From a checkpoint of a small model that predicts nearness at each pixel: trained on rendered dice on a table.
Rows from block 5 of a small model that predicts nearness at each pixel, named by matrix and row number. Rows with one number belong to one neuron. Each number is 500 + 40 x the weight over its row's rms, rounded and kept within 0 to 999. All counts start at 0. Numbers have three digits each.
After each neuron's rows are labels from the 100 images, of 14848, where the neuron reaches its highest value: "peak on" is the class under the peak; "strongest on" is what is common among them. Only what is clearly more common there than usual is listed. The data: rendered dice on a table. In brackets: how many of the 100.
# fc1: MLP up (model.blocks.5.mlp.fc1.weight, 768x128), inputs 64-127
# fc2: MLP down (model.blocks.5.mlp.fc2.weight, 128x768, transposed), outputs 64-127

fc1.248:636470516514523500549537470553499471467516527529513462477505522531495489489465532435465565463504451522476456430533520539523515484491426470542450378482441507551436496480549490556565502479560501
fc2.248:420516567425551551432537455529432498470488477510515543507517485462563458465547502475472450517496436464504529533494533479501539481583429601450482508579447494532515544453527504415536501515520455
peak on: die with five on top (30); die with six on top (26)
strongest on: dice: three (63)

fc1.405:428507480453561484505539448539587544467534517542522491502454544480574434478443530462509470534476482466554551486549559546475490528522509501491489461518416444439510526413489504511440515441489530
fc2.405:546456467503489466412446552481489454453439486484492451480497539496501438545511462570467534556459593544511494560447433490538469476525519413525491563490478507473477592561506503576506471484503447
peak on: die with one on top (27); die with three on top (26)
strongest on: dice: three (74); blue die (47); purple die (38)

fc1.344:519470462554452523441542492387509503471571496508507482474475517569528530449537544462533463470530481449495516516514494530482504506539483477451486545468414530480489475421515475523518567523434508
fc2.344:492496511444489558478434458525567470550472589444479460509488516462482451508492535535440544632526512421483563440540466499507452548437531467554505480520567442501491455593454498473477496464552465
peak on: die with two on top (30)
strongest on: red die (42)

fc1.715:492587498484499509495482371536483562530483545490511509527508494458586482473486487550505450481521534436507521508571455566488519485525538448501460477519523462522482430500477434485484472528552442
fc2.715:539493458459512467501473509490488501479567453524540518487509436518557513510506559426448538535500482558480573479420450457520498509430490523468512537480521444499564577476519574555532472504446524
peak on: die with two on top (33); die with one on top (28)
strongest on: purple die (36)

fc1.574:465473498521459509471586542386455548465508503520522505457536468471519556469542475465513466497566497488589470527518458517449501488512494442450528526428430452510423451469484474480528572521460520
fc2.574:521492494464506535455430463561515502546478543478475480543507507572519419506521512494439528673541541455483512435532469508456415570440504458518523518533515491485533474582408493493467464537515474
peak on: die with one on top (33); die with two on top (30)
strongest on: red die (70); dice: three (61)

fc1.705:576434506498544467506489495498402465539470505568463496465449499564491505430542442529517475516487459497531514510477530553532459507462489460477438483522470500571571460557541434491553517448495539
fc2.705:453527484553527568457489525509529548527572524482491526522572465460494512558471495458472459492495516507550561452519485524490554530563527510573559444473440497446482587472533562422438427589490421
peak on: die with three on top (25)
strongest on: red die (75)

fc1.17:477427443454539524496565557520478502556492586528545465547443544479484462508470526561513546475502483510435532504477458513579531567521503497479534559462498456454487455544467524518495439470594433
fc2.17:511461492532504526496441488509484518578473491523435491567552516553549446498558482504492533489514539526625545483448518463450506441530486457535419494491472419574439462482466540474596545494488461
peak on: die with six on top (28)
strongest on: dice: three (65)

fc1.101:544485499450479465521483505472537412537483441461497499475527585505520469491529529477488585460407465510473508443478487591508533481581533537479470508460481468505447520490561531557540447511511484
fc2.101:438519499495575534499504506516490523454548493450527454551500544477548525543525423461468482515543492499499432561448500481492471554447421482475544412553498573574465493451440463441552504526456521
peak on: die with six on top (25)
strongest on: green die (68)

fc1.286:568515536513502428467466484498468483475415527490476487459533454447548408500555516547461521457549504595444514529514478527560519525488528472505549483516552394583430442513475460479531463499549496
fc2.286:503515515541457528491480504494493528495545480505536432522528530475460618518454526507438582595526539497498482498526486489502459522513521450504468561473448533426553531574497490493459540443489464
peak on: die with two on top (30)
strongest on: black die (46)

fc1.661:476554486509570548426481554477501534440518584470536476530509492462483484468464476499479422452425475466508440488465495513492538474513487528525539484481470505487448530452472473481442582504498453
fc2.661:490467430527527512580459451494492525527443504508462488473509499546489544453520546544473538503564529530484489463548506520486442512502530501509418486530541475506600430558418474508498439455490511
peak on: die with three on top (25)
strongest on: white die (42); yellow die (37)

fc1.271:613504503488527576500446482457500529527477535518540527496478582534586483431477473472545578508528511449495528460531489540528495492499510511514481569474452520538562495455458509490407552461479420
fc2.271:463499469444520527516574514480496494452516529550519494513550561514524562530499514474504504549535520541459475520409499538461514489454505495496484503527464557390436480528542474498551554458564414
peak on: die with four on top (25)
strongest on: blue die (71)

fc1.389:546519476420552495459529513439509455471501573471495501469515531546500479454577516484493530560487463438455524507548526427487503428580426472505498499521466531476457515546515490474544499496555487
fc2.389:500497473488492438578483437505479530558513528584572451553582471473507458468497484555483507440501526464463478530541545543495526483538529542484488546519554551446507505420514534512462497464490441
peak on: die with five on top (30); die with three on top (27)
strongest on: white die (35)

fc1.206:511482512526533532477516483446516526524528461448448429503504476491426538509490507562407556505506385486503502451484491456538479475504515516541525422475506434478472510432514462430440466476485499
fc2.206:415507452493526513533514473526497546503398516471464554491532495481469498462500467492551481465446598502509496493535467532436452523524549456531501567523501550494519433540502528508492564526504532
peak on: die with five on top (27); die with six on top (26)
strongest on: green die (35)

fc1.598:588485472528505433516526476468517600515501501570513464471482553481464450481413459550537591490431404497524493454474495532555493549506548444460545502482558526435468476550506463506514484438455538
fc2.598:435497480513474507455471528513488393484508513464474516480500429513501469491571522516480471481530602502491527498515459451482546443482492537580462472448413414551556551511561545449465484604523502
peak on: die with five on top (26)
strongest on: white die (35)

fc1.742:541529560556587528548443493493500457497520506435475476484491464556530396559514477509497456537549513476537470600535514494437518504500451519437550468546499573470545426480482484446460455439504509
fc2.742:556512540426516494475516457506441557494499469556535541528509497531525394548536567503467524546475465512518486472535454536521469476479496479515499426481459497471462492424487470474540477591492478
peak on: die with two on top (25)
strongest on: grey die (41)

fc1.685:535475515428509514538576395399564479491525515529520481453505552525532474482551493461516497451612458444441533498483559542436581511533505490448501540488463488531526448430505526446494500495537519
fc2.685:469472521481534548463486552515593493485436534491427493483539541428496433565445525503466525535539496470597543535495536452520454485505400553550511532520511504486428463519513541491495502412559477
peak on: die with one on top (26)
strongest on: purple die (56)

fc1.114:496494478547521483511579509507478498418498503503429469506388486568456459514478561536536456463468492521545513450521481511564462528550488575432608560581423532457529489481485502523505507429510463
fc2.114:549506530571507513446461558538503578468581502480493527555578498486506504475493585453459512532515475456450541471442447530546486487565514478501469457470430542484501493530476501474478565485562469
peak on: die with six on top (31)
strongest on: blue die (40)

fc1.694:477468508528516509532557496450509456554490506467486450474498534492509435485531532508508477533438451496509535491563469480497514518607449505467484566473466538507497369460503515526588390532557533
fc2.694:507514519492459462505552445511502474542554488530554560543548426494574484452495486492519433466518520487491456470500472458454565428528491520502534555555509485477486560495456536487474486510426496
peak on: die with five on top (37)
strongest on: orange die (45); yellow die (39)

fc1.323:566452480444541499469472479475445462472518483459488414479479487533473476495554484486483543524521540447507541485515522558587514481480511471509515519459487431563497516463588452535488476461522532
fc2.323:432526554499498504479444520484507491499492472533538504597512452432495470506446449468512496424469497517494543471490520492532467474587532543476489555454522556558586456441562482535529430539456509
peak on: die with five on top (25)
strongest on: green die (34)

fc1.730:471524422483510517465481479516445524505480497494471568526463551470491456485440476499530507470508509553550527481501502556546513539535506475493501434469438525463485508455526330514433509551481449
fc2.730:471401523595458548541526501511541542508451504452468518541522514491456526540519624501453420557531495542481536448535479464467517484481480528491442530499528520504490482504503516524536463534522569
peak on: die with six on top (27)
strongest on: blue die (41); purple die (39)

fc1.468:517508503476559573494500483489391489533454531499486533453475500511537506522441494446491590515430469507503498518512505560497493500566427488395551535430589475458466387558492461441578475498550491
fc2.468:456467554503475454545486523559527483499464480548546474502548452496462490492521468519525418520591537519510462463536502460500498490482547511552521418522459551521490535462549468599441437497529516
peak on: die with six on top (30)
strongest on: dice: three (64); white die (35)

fc1.738:540512450447566487505498503442485569461515626469476511508520528500552499442476432530465520506540435471486502503492465516477407459544492371477484551543477525438452496520512510495448528495568517
fc2.738:505479453477493456545529455458495557563477525512516489540529505506485406469494510517469533442496510557490499511570531527501551511512535568528506572500530547504551496393512498501521495404492477
peak on: die with five on top (35)
strongest on: white die (51)

fc1.584:535539518498545534517496512489516562545526419503470536462491489460564453434475465425427521515498533593444506573473490487477487552483496499468558535525490462583516443521502485552553473489554467
fc2.584:499414478534501467472504482478492466438517578480480495474527470538486552534499493543545511452499456478522468439484560481549593486537461456524489493409524539499467605515471569466508480548503517
peak on: die with five on top (25)
strongest on: yellow die (40)

fc1.764:467478510496498462537512510475455508475505507490486487457499488510537537496535532564511512472451489491481576483481441470521503458493547422482427532505521468532560434467565430535527460537520416
fc2.764:417542497578500479474592470529515480466482577452548504440538474462444501507513546441508532512545502583474488510499521432458453509512440460448591479492499598451460540544547518467493410493545504
peak on: die with six on top (25)
strongest on: white die (56)

fc1.512:575485505506563543578526491499552499394521480533456480528426459500538487557518487559461509477591502422472542541548493452516490483457438518522562557561443526466544467477521514523435484526479539
fc2.512:450486498477450490467486548514443569495491499469465572475539558516499436481520552508451436556537478480500500447465479499548509505530523515446485454506492513542497540529532546549503528495496438
peak on: die with one on top (26)
strongest on: white die (48); teal die (37)

fc1.182:576476485506515483449531565514485491495526454459484520466500517444556491476536478533473535501483506465422452516480432487513561428505476521447570554527518490525591395528473546479475526498486461
fc2.182:421503438535482485494453555497551527486479457500494515521558515553423490368504443547487442506487547493569474481513535481424492448486497482589503512443475540524452583547427523489509543575418496
peak on: die with four on top (25)
strongest on: grey die (35)

fc1.414:495453523551478413441492497465427510517509570461464470570444447496555488437534537443497543554486509529523482513490434531480475539495508505544582498348524536526541476509430499490467507537464508
fc2.414:507531488557489544568545514516504442545458508491535534532544616500550498461469509521439501512528449486517553543533502459524406490432459535465462509456517519494433494544495473523482548494509429
peak on: die with four on top (26)
strongest on: teal die (41); white die (34)

fc1.464:512520498464520576448412546440432521534491528495538474481452481501510460488460557541445571509457455466482497513521509539555518451546422464452467500459499511486433505486459487497596505506479506
fc2.464:490513503487503493546450464529504494468437517607512513500599477508529474500537482521534447571527549497486473455528515506536486492535541513576482470482479582491554521498483470534455450512437520
peak on: die with one on top (29); die with two on top (28)
strongest on: brown die (39)

fc1.589:497578492538493457578541514504543498527531489571473471490502479575535483430439544500486549491510528511422471553518541483510574538537472522548473471583503505539496454455465465567467468481522501
fc2.589:461517503484539525464474580508485486456519593482452506474537496488525497397491515499423412588501529478520499397520467489502529495461567442485507494406503424531479534540521467501513505507511479
peak on: die with four on top (25)
strongest on: dice: three (61); blue die (55)

fc1.565:504550509533510514517501486489532485464492476539570489533490488450495469557487514545511521520526465495460546536511443545510494524448520453485463463508543487484516478553540531512467485434558451
fc2.565:581483481508519467539538432524475502508550499529516492523490519564475520512549513451497461450579514496540469448511569399456502457526557548490443482478494472480519515468524483534481450510450540
peak on: die with one on top (41)
strongest on: red die (60)

fc1.355:545534391492578464471482473500419553554482463445489461503508530476478438511479521530448551485472533484510509507516520582522434501436509461475518526512527526494499550512513553481532474459440443
fc2.355:375468511548468519484515539533608466489467481588553549500469500493507451486521534441440462496505524502446446452397500475536559443577470538556495529484508558524454461529524503451520443574492539
peak on: die with three on top (26)
strongest on: dice: three (64); white die (48); yellow die (48)

fc1.321:488511460444566503572479461554499539524448538458510588551422510443522396514451473589489553505432516505429476497457468517458604509449451527498531460495515503512422521479504537465500488441529522
fc2.321:556555510452490497414434520513467506501499522507455452532577480518524468450539530492484464564504501413488527451530482478519485468512476404563546455445491472514537473442466502501484489612478469
peak on: die with two on top (38)
strongest on: dice: three (76); green die (47); teal die (39)

fc1.717:578445463488479522500512472494531544496443475460516513479493498438542508544519455498482573456496444589451566461492490525486558406460471528392558473454455513482436473466506542449524502478541470
fc2.717:492567534489616515511464542475521486505532555495461522567521471466557495490469500466516507499507539381584493537503461517496553453491457429521481367496494473487519424546507452494490487536475521
peak on: die with five on top (35)
strongest on: green die (34)

fc1.16:535548529466543427519502491525487526475395509474488572561435533468501452519486480519461547467519463548428531541463461497543512484499471579511564444496543430462498526485452538447503492535581513
fc2.16:523482509472527555437503546496493538532527523511445480508587481532523501524516530507455508581523557343514511424506453493510444511494425431513464450499508483530522535526507433534437500505526449
peak on: die with two on top (27)
strongest on: dice: three (61); green die (54); teal die (36)

fc1.226:570518539515514502461523510510473506486509457478554475555453486493519479487566567435500512465519456572452504574518462484493472452388536521478517573582560530479535460468460504559505532457522460
fc2.226:500545457464507566430496486511523498498542483515485483472468503487449523513465486546524532492487542472464470489439516480510509541568478588447553600404461542524508511595470526489487487490488529
peak on: die with five on top (25)
strongest on: teal die (45)

fc1.402:473560527540515540479487478489467514433456524485476485472508539504568428489487477510459483584474525533487511513519473494553571513500472539488445478487470417509388540494576510514529480543513545
fc2.402:428517501510585460554508467507495475468470467535468478431514485484572529480443515498529483473496521542512540435517471481518475512476561524523499533566419553553540549423546488551480496465446547
peak on: die with five on top (31)
strongest on: blue die (37); purple die (35)

fc1.668:554512498530555505498551457519484449502474545535516485423541549505534393442550493499485562528499523419445516479569512494484523462527475534468562514446510551516458483503415476439522572487604410
fc2.668:540566525528503460564461503522485512507543522554548457514522462455490447466403513518518502450503531472490473465480482508486527445521481555501485551527532483550496532458557512478529519431459493
peak on: die with five on top (29)
strongest on: pink die (44); orange die (37)

fc1.10:601456542491489496536493492479449483485442510491509545461508475502508505460578431527482571494507505545602509460492506494504467510426495488419524447455537414536456582459438473517523441513500467
fc2.10:531559474509510471506436491466483533468523552554497452469485513470519509502525479545458584591499510453528459450497548497497441462504438484604457535534470521490499452550479513496445578543485505
peak on: die with two on top (35); die with one on top (25)
strongest on: green die (58); black die (39)

fc1.492:510476429530511491523560521474525527548432460484508527471462483530465477493569529503502527481522522475434453511571547571461539548535568488569542498552451492514457537595531477496428477469527548
fc2.492:485488516541510506496517564538560493508500546567447474552554516449518460511439522453470448453438435501452555483418475476522465513497437477591439535442479458508479534422560537482579561517456453
peak on: die with five on top (28)
strongest on: yellow die (37)

fc1.627:529549501526532480459478472457528470462523518594512536506413515525510398483541504495472522532492528446481522499466527512567479490511493479459459413530616501534464541501544473507493532472520469
fc2.627:481538423564482489556543568484448450513517541642548478410573532466552486458510506590538498500510500544457549461538499505450485534472535464503468483560416528474528536485535474511485470510454432
peak on: die with one on top (29); die with two on top (25)
strongest on: purple die (34)

fc1.44:576493522525507509482483548485485553515461522496506483476509441430516523430524444567478509489546512554579518533451407488476530480485489428411540505443525515536420464521556464492528494458486442
fc2.44:513446470543539503425431508509500505475463557453505523570542477595439418531521498531520497621536532413488475463544555540530435503486466462503518475506515432481493478536476513474453524567569494
peak on: die with one on top (32); die with two on top (27)
strongest on: dice: three (60); orange die (36)

fc1.110:494475430583534505498533490499468574522491569513426487509480527497508402481551501466489436496535554517527470467517494520467482606522547480506528523527445447435477459510556533474581494555508500
fc2.110:491484593477487422450574520562485491532512488482535579496487468523492403485562470495493543512590486474439455492456535506461545464481438540552509465504499482524521547485495426459417429504522503
peak on: die with five on top (27)
strongest on: dice: three (62); orange die (37)